Rows from block 5 of a small spectrogram flow-matching model, named by matrix and row number. Rows with one number belong to one channel. Each number is 500 + 25 x the weight over its row's rms, rounded and kept within 0 to 999. All counts start at 0. Numbers have three digits each.
After each channel's rows are labels from the 100 clips, of 14976 (inputs lightly noised), where the channel reaches its highest value: "strongest on" is what is common among them; "lies over" is the class under the peak. Only what is clearly more common there than usual is listed. The data: strings of digits, spoken by a formant synthesiser in many voices. In brackets: how many of the 100, against the usual share in percent.
# convs0: first 3x3 conv (model.enc.1.2.convs.0.weight, 128x128x3x3, standardized in use, each kernel summed), inputs 0-127
# convs1: second 3x3 conv (model.enc.1.2.convs.1.weight, 128x128x3x3, standardized in use, transposed, each kernel summed), outputs 0-127

convs0.19:504474517476485514514538521540549498515531530510523506469508510470534496498507507478479480475515430506512563474481504469504504519517479496530496506541485476513471550479502473527516488543573511505524487499486471504486506523513496512506541494521459522502503539508475473464454493494491452509488504494494494530515451513489463554487481502534478487487485511514452478466495474493484454508513
convs1.19:512533529575494533458507492478479470567524505493509473512454490483512492476474510478476531512500486508495470504534514538521499514470531489450495518531517512527545477499496464470518523517495489511478499467532497483509502480491506507505485514497481500492559477466514527500537498529515505475468501510520492507510515521505511460532515493530526527467558488466540538571487517506494491467524
strongest on: voice: high voice (78 vs 25.6); thin (high-pass) (56 vs 11.9)
lies over: /aɪ/ (32 vs 6.8)

convs0.108:518494497515453492491485510507480532510474507491522524502494514493524467522495494503413540533518533473485483434453531562503536534528470508512474512501507449525497463481492541487502508503502486504500523537530519475505540524473501488497477467509510517508520504502527544530492486501498447499497493552482476501484526509526485474464488521505530495503502496497462488534458455479488477533483
convs1.108:479482458513523553480487494521500476472509494467495503477503530483485516536477517537512482478469480466488466529556467534519478491515503497494468470496523514480502478527546483524507467526495506476449488482456500493482528510524499491529519511503534528510474501485546467458476502504469525486484487500498501509502507457483547504469487504470484539509542495465487454518512554513525564455496
strongest on: reverberation (66 vs 34.6); number of digits: 1 (64 vs 19.9)
lies over: silence (93 vs 47.1)

convs0.73:515516564525465509529544519502468518518499507487551527485472456492515453529520489514478487514511500517459508534516511510472503515552494497522474532480497427485504497500524474478489520554489472541480496497504522502503541492437462483479530473465512513462490482495488526520514486512470449509471509503506503519511471500521517470506492514529475507479502507503483467499486531516500435535509
convs1.73:509541506507518530501494481503490495458472473505461491515475494435501542491433519491524512492499506512538480528447507459530493496517512530536498536490494538484530532484489467513493513486492493486504472478469525464466496523525493462487524507539488483530482498498519514436489442485477559488523509506497498464491507454507468509498480502478497496522497515491525490521499459514541465540464
strongest on: mains hum (72 vs 12.8); first digit: zero (26 vs 9.6)
lies over: /ɹ/ (29 vs 2.7)

convs0.45:476461546477476477512478499498511511500496489490522543545502510511475492523505514510482458539521526519464469458511476481459495475468483483515470487516504490515430446483479513479531528509493478495518541529523493497511520448499503559509506533506465491519533519458522508502533507543486445519464503532507490491510527547550487479532512481517487517495525475501491473513528495512471464497502
convs1.45:451517551497505476482525516477468520520465512519546533465474520469494489527515489439495484478538486517521518528476478483504482485514524482514484531534511492498502524485470514521499461499470568456506488493536502491487503556506569494480513473496464443500521531534456514506479498518510483498527502523525505504476501515525498493518472489487528499554484508521476521476531472534495513518513
strongest on: number of digits: 1 (84 vs 19.9)
lies over: silence (99 vs 47.1)

convs0.32:511496483489494499480512506498500484520537482497510503516495524486496443495485437518506482532508442486503557481475500466489502529522558493500495505527544514487463527507515537497478563528543518507503504511468509504469539495464532482479503508490537484545525545498501494557545511507506505522499498474473435499496482485478494501463484478457456484494496470487465523512524480517477518478495
convs1.32:520494487498530476486493514512493547490450528513505503500510461476514501495458541472511509497455430515504470537495529511493475506538458523510449526554471499562478467488532496462492503500480500478474525535473475484526469517550491487513495477492471522509497533497545516513457471465489485479481472519476486505463532483498500475540537505521498526494501456486510481477478492504474516492500
strongest on: voice: low voice (51 vs 24.1); white noise (44 vs 11.7); number of digits: 2 (40 vs 20)
lies over: /aɪ/ (31 vs 6.8)

convs0.74:490503500502496511476541521501510511489494417520476497490516468513487505485469458532489521537482511516490456539484526513483515468508512485521425514538530450461487488498498506465529542480448465517523539483516510515517529527495509523486512486518541508490508503528503499510443500526509468514501487491508473495467481503510510525468467522480503539481519553493503469497550533509511504472464
convs1.74:500502497459529478455477499493505501480494489486447503491476505481502502533518487479513481511476495488498494449529506486487495519458479497502510502563485497519505525483547507486517561450477504492511536498497567490475490544483481481452502496507513499534508525493511518455554489494474486457519505495495513506518527451500511471516530472538450489470445474484485486508515485500548453523484
strongest on: voice: low voice (78 vs 24.1); white noise (30 vs 11.7)
lies over: /aɪ/ (28 vs 6.8)

convs0.52:507502478462491476534535494497492511450512467503476474515494460515494505493498479484562494496502484485506501548495512514475476493498538503470456484478499502515508542484478506490435504481536499512503530520561535489544511507559543436514508514448470503484499483518535473479486483494491580496488469463501513489522481481501515496515498516507496487525504514520529491477549486485524506471518
convs1.52:475510541480504485470464504517514487534486456498556490474518498498485489441472533480461511457482473499509503464474473521482493533480471517478485469433475505521466515538491469471482515519528499469497502498469468511474475525521441466520467508514505496510476528510505497520516511537526480514476530507487494480486510523480523524497502466540531487486511545502503513484436496514482479515445
strongest on: first digit: six (31 vs 9.9)
lies over: /s/ (72 vs 4.9)

convs0.105:510543508485447471517526511519527502478490470485465496481506460521507475466492513496495489540559504494479500496470502512476503494502465482530536512501518482439492506514521472482488454484476485549495477497500477542504486517480487517508529481518481476485504515499520505496507533543445530534509492527493585536508505456505514542471517489535511487487478489473460504517521493554521508471469
convs1.105:503488508476501540489528493478477496486461490499549431473483539471477492497458454517507537461468465450480507536547533509524521532475555492506509527481510506498514474456493540486514519512492455476518468529510498469526511470486537519506499463481507546518489496502471471472492475521482506495489518523489510480476503534484462447522505476495530490494511490475471504527485479464512484490480
strongest on: "three" (71 vs 26.1); first digit: three (44 vs 10.3); thin (high-pass) (33 vs 11.9); last digit: three (27 vs 10.3)
lies over: /ɹ/ (55 vs 2.7); /t/ (30 vs 3.3)

convs0.116:507549482459549486519520490474487516505479468532470507543471530501520529503515526500476503496489517510501494494519526491489531473480487488535428521472500521507456520459496471466493415526513526496487546525541458468482489506510535510508484500488517516517538497506483494505464529529507481494516522487542488517586491481508501521492518488501467492512471468497491479508464503483486479509488
convs1.116:436492521529504519477504473544471458439561530528517508446486489482494489499459486504534530507497495493525466488474527485500512462496502528482533500559497470502514497505507474515507499502521476474476484485509501495523514491492511441483502518517505429464481487503534494483509499510490497462497502484528519567523503475482520479494517488473501534534505498494505544513517506539488561520491
strongest on: "six" (81 vs 26); thin (high-pass) (46 vs 11.9); first digit: six (39 vs 9.9); clipping (34 vs 8)
lies over: /s/ (46 vs 4.9)

convs0.4:538555493479488519476471532490502492469471533482493499503471469487505455522540526484513508462485504513486504517486496495452511454521505496486482512514528423499509490459531491504511486529547484506475491532469554550491520478473484469499493496471532494493501482490505498473510482480491504490527510535534501520560486491506523506540562532510488509530489484531468511523478474526480443497510
convs1.4:476509519537456491526485520518485516495521490493499512486512484540506507487461508484512490529509521475517483526488524462505488504484518502507508498504491504451498489489504489523534504548567493476531462469490490482445470473549516470474507495526443470496477536517518499444552489505547520456516493503501502530478483503480484474501474470462491498494517514475516469506499570462450527531496
strongest on: mains hum (94 vs 12.8)
lies over: silence (94 vs 47.1)

convs0.119:472490489535527475495477508468479536507485523491483540502573502506518469507500470488432504462452508476502501451482517495502478466524509492489544532510506468495470500525491474466461490478466512486497499511495493498508508527550526479498490561517509510527523514502521535505514542538554482527509497491475432485485518517496522507502474527505521525490509460490448523502481495477491501518539
convs1.119:515520470483513537509536505525517503535503438514483476476500535515525498498482507536525505550509464505515491518523512509512492536483491498523494472516481547516489495492469487494536514497489506512548550509504487542507496467507511496516517497545509491496511493528488552534545488496471497459484453534546508530513503462496471537445524516535507527514469505498563480494477552495498536464504
strongest on: voice: low voice (74 vs 24.1); number of digits: 1 (50 vs 19.9); clipping (25 vs 8)
lies over: /aɪ/ (33 vs 6.8)

convs0.6:497534478488506507475504473484495452472515466531542503483506528544483562502515485517551499475446476490519496514507504511554496490476528505507497468514499554501477524485480468501516545495518453479479517503467470536493462490551520515471517498481524497522509534520490503544532515486513546522476493475491472479541461505469511486491489491491486521448517468489490484499525508513442511473514
convs1.6:538491479497460516450527507462517509530496478492479498509479505498516535539509504506502498544512505491522539525479569457534490468480522497494516515439499509469527477492501521492482491484444457503533461482501488461472533482497535533486492496531458537513496527510525522521480513466515534481526477513517511483537496456499501511478510504463477451499529443503512460511523483488489504510474
strongest on: voice: high voice (75 vs 25.6); number of digits: 1 (55 vs 19.9)
lies over: /aɪ/ (38 vs 6.8)

convs0.14:509490503511490456502478483497479511507493517489501521487502550513492517498485506498484507459523506476488532521560517490544499519469536493480523537434504503513501459489527463529517483498485476458520436460475502500497501515509487499477471475459481481451527480501507506503515507496504510518509486515500536547471482556470488467526511487545562517480522510484537473485492537491506519473565
convs1.14:515541488490502544515527456516534485510523481473492520524552513484525533508524517527499470521546473481476498478518510490505549506481512513527534480555496512530528484508479515495526536495519471524454565477504513470496504484500547487500496506502484472491466520527522515478510515535509509479503515512524479510507534415496512535465550498489549501525497475531474527510489483493483466491493
strongest on: voice: high voice (85 vs 25.6); number of digits: 1 (45 vs 19.9); white noise (35 vs 11.7); rumble (31 vs 12.6)
lies over: /aɪ/ (32 vs 6.8)

convs0.82:514474532534516477511470508477501495504534497500542498501523440506493509507547499527463477473499475555484530480498507513529510487556484519525489524512497504507433511477565474496486506538486503529514491529485523528478502522485461466447513445488512477548491489523511499484497491463484452478501486457493504541498477482503527468516507509529499485472534512514489449509504488529520495519470
convs1.82:497498517480488513523523498472462491482478548498501497452514475416571475508484477513500541502473489505492490512499527500556483489466474495472503482507527469507465483504531507495449508496553452485481477522523502485503554530453464500512509504520481486506475505501509471517461504468518521494501496532516501489506534509506490464506511486453543539477459502522516485465519458481510492487488
strongest on: mains hum (92 vs 12.8); reverberation (76 vs 34.6); clipping (25 vs 8)
lies over: silence (97 vs 47.1)

convs0.68:533499481518536524497508526511545503462509565515529508470486475512500508488520491476482491522516471516494530486467496544491464483489453505489492503470480477514461488483529493502521482497468539504508491484494503487486548522503514525568516507479529503495540471518516486476485505489490440504511501471489466499478453518507514545518512521524455460552532501521479466523511460544450477499478
convs1.68:510476538526441486497525534518490493515511465495514512499501514498496506510475538557504549488484551471503459531537507518541514509444518483512481460499531479512485506499522543526520492502497472486450498491486524509482486527495515484475429503469518505511476525525520520543500502459497544530489519497467518491516507470497503478495484482499536523498512505483509471522488582507490532488537
strongest on: "six" (52 vs 26); rumble (36 vs 12.6); clipping (35 vs 8); first digit: seven (27 vs 10.3)
lies over: /s/ (83 vs 4.9)

convs0.12:485481483508540482485553480527491512449483440483487457520489555480476503440493516523450521505483508522471490522520525494494484505477558478487525490499509509515462508442471517503516493486518519514498522495510496503494533497538563520480470489496507515530514441529526516531476487475511432493486524503490465506495499498503493523516503489509503488487510496500556466513495508503475529553516
convs1.12:531448532499506483496540515502475472522482536543490530515485510508498497521482497491482522496499499476487546495521457512535511509475507490514495497536513429529527478479491485514510513531468521518519494519520512492532474500514472435535499498457523545461531529467502443474483470515462461513475457509479543483477471513478499490540517486522480496489504537491468519493507541521491516459502
strongest on: "two" (64 vs 27); first digit: two (55 vs 10.2); voice: deep voice (52 vs 25.3); number of digits: 1 (42 vs 19.9)
lies over: /t/ (32 vs 3.3); /u/ (29 vs 2.5)

convs0.69:491496488482477493491545492507497512499524485529494509464517486485481524472475468459520514551475482464503536533478500514509510488529506526521519504488457501501535531503455446480516504515495474544514515455469507512543522518521525479537538528489487507500484498509491498479506493492523558477516500484482467475538476469495513534515475493505476510459498539510591482480519454477500462503461
convs1.69:529518481497483503518523511499527512490502453480515472501535527515514512516512502500487480493512504499501494476458542470532515510498516524507499498480515578499525509515471483497460478536457494493512512517540436502474542526500522567492480522502493488468489501531512533460492556496518551490501477485500496550545508493509550539473522500481494506552507458476516493524518514543498486485529
strongest on: reverberation (67 vs 34.6); clipping (35 vs 8); rumble (34 vs 12.6); pink noise (31 vs 12.3)
lies over: /aɪ/ (25 vs 6.8)

convs0.125:528509472496467523507538509529522508533496499516477468467500508498485478478516508500557501544507525525517474506488442484532484494475478476518455456539478509515451536492511511466487485472529483518530517471514533511545483494456483487523510520507485541514472435483499533529521498471475535511473488500514494450481472512485528481507487505502529519537459545508463519488454513509522498516506
convs1.125:476474525501503530468502480517515516473517489478528517505510508538483476520492489473539465479475510476492480485508538506484499487459491461512473540442494481473490456462470483527515524486508518483448517520513467472491509500505488523498487513448535499523459505448512497499499500464524526488524487498522518531514507533559477542517519492537484506504507468512491581485518487447494491537471
strongest on: "two" (82 vs 27); first digit: two (61 vs 10.2); last digit: two (34 vs 10.1); thin (high-pass) (30 vs 11.9)
lies over: /t/ (58 vs 3.3)

convs0.61:510457491482505459486474484529513540468475492533531486530492459467506452552466483460526501508484480460516504491462469550481518500538492501514480494495500478499457449496488515492503480508494485481487516575528529524490522508513505519576532498497465511496519534489536501488505536503498491521508517480542482518506544515482500480494478490518474474500510534505485468525541468482473490507527
convs1.61:501541529510492509509500531526496536523524494459539501531449503530507536471484509550480481467548507533493516514481486489544526516534491499496494496443523523559510517523502486495532487503477501502488496479495520461492466528475502518480498543478537557511511488534507537492528530512528513514530518469520479520509513493520545529470515477510517477472536492524519529515499553464527522532497
strongest on: number of digits: 1 (42 vs 19.9)
lies over: /aɪ/ (36 vs 6.8)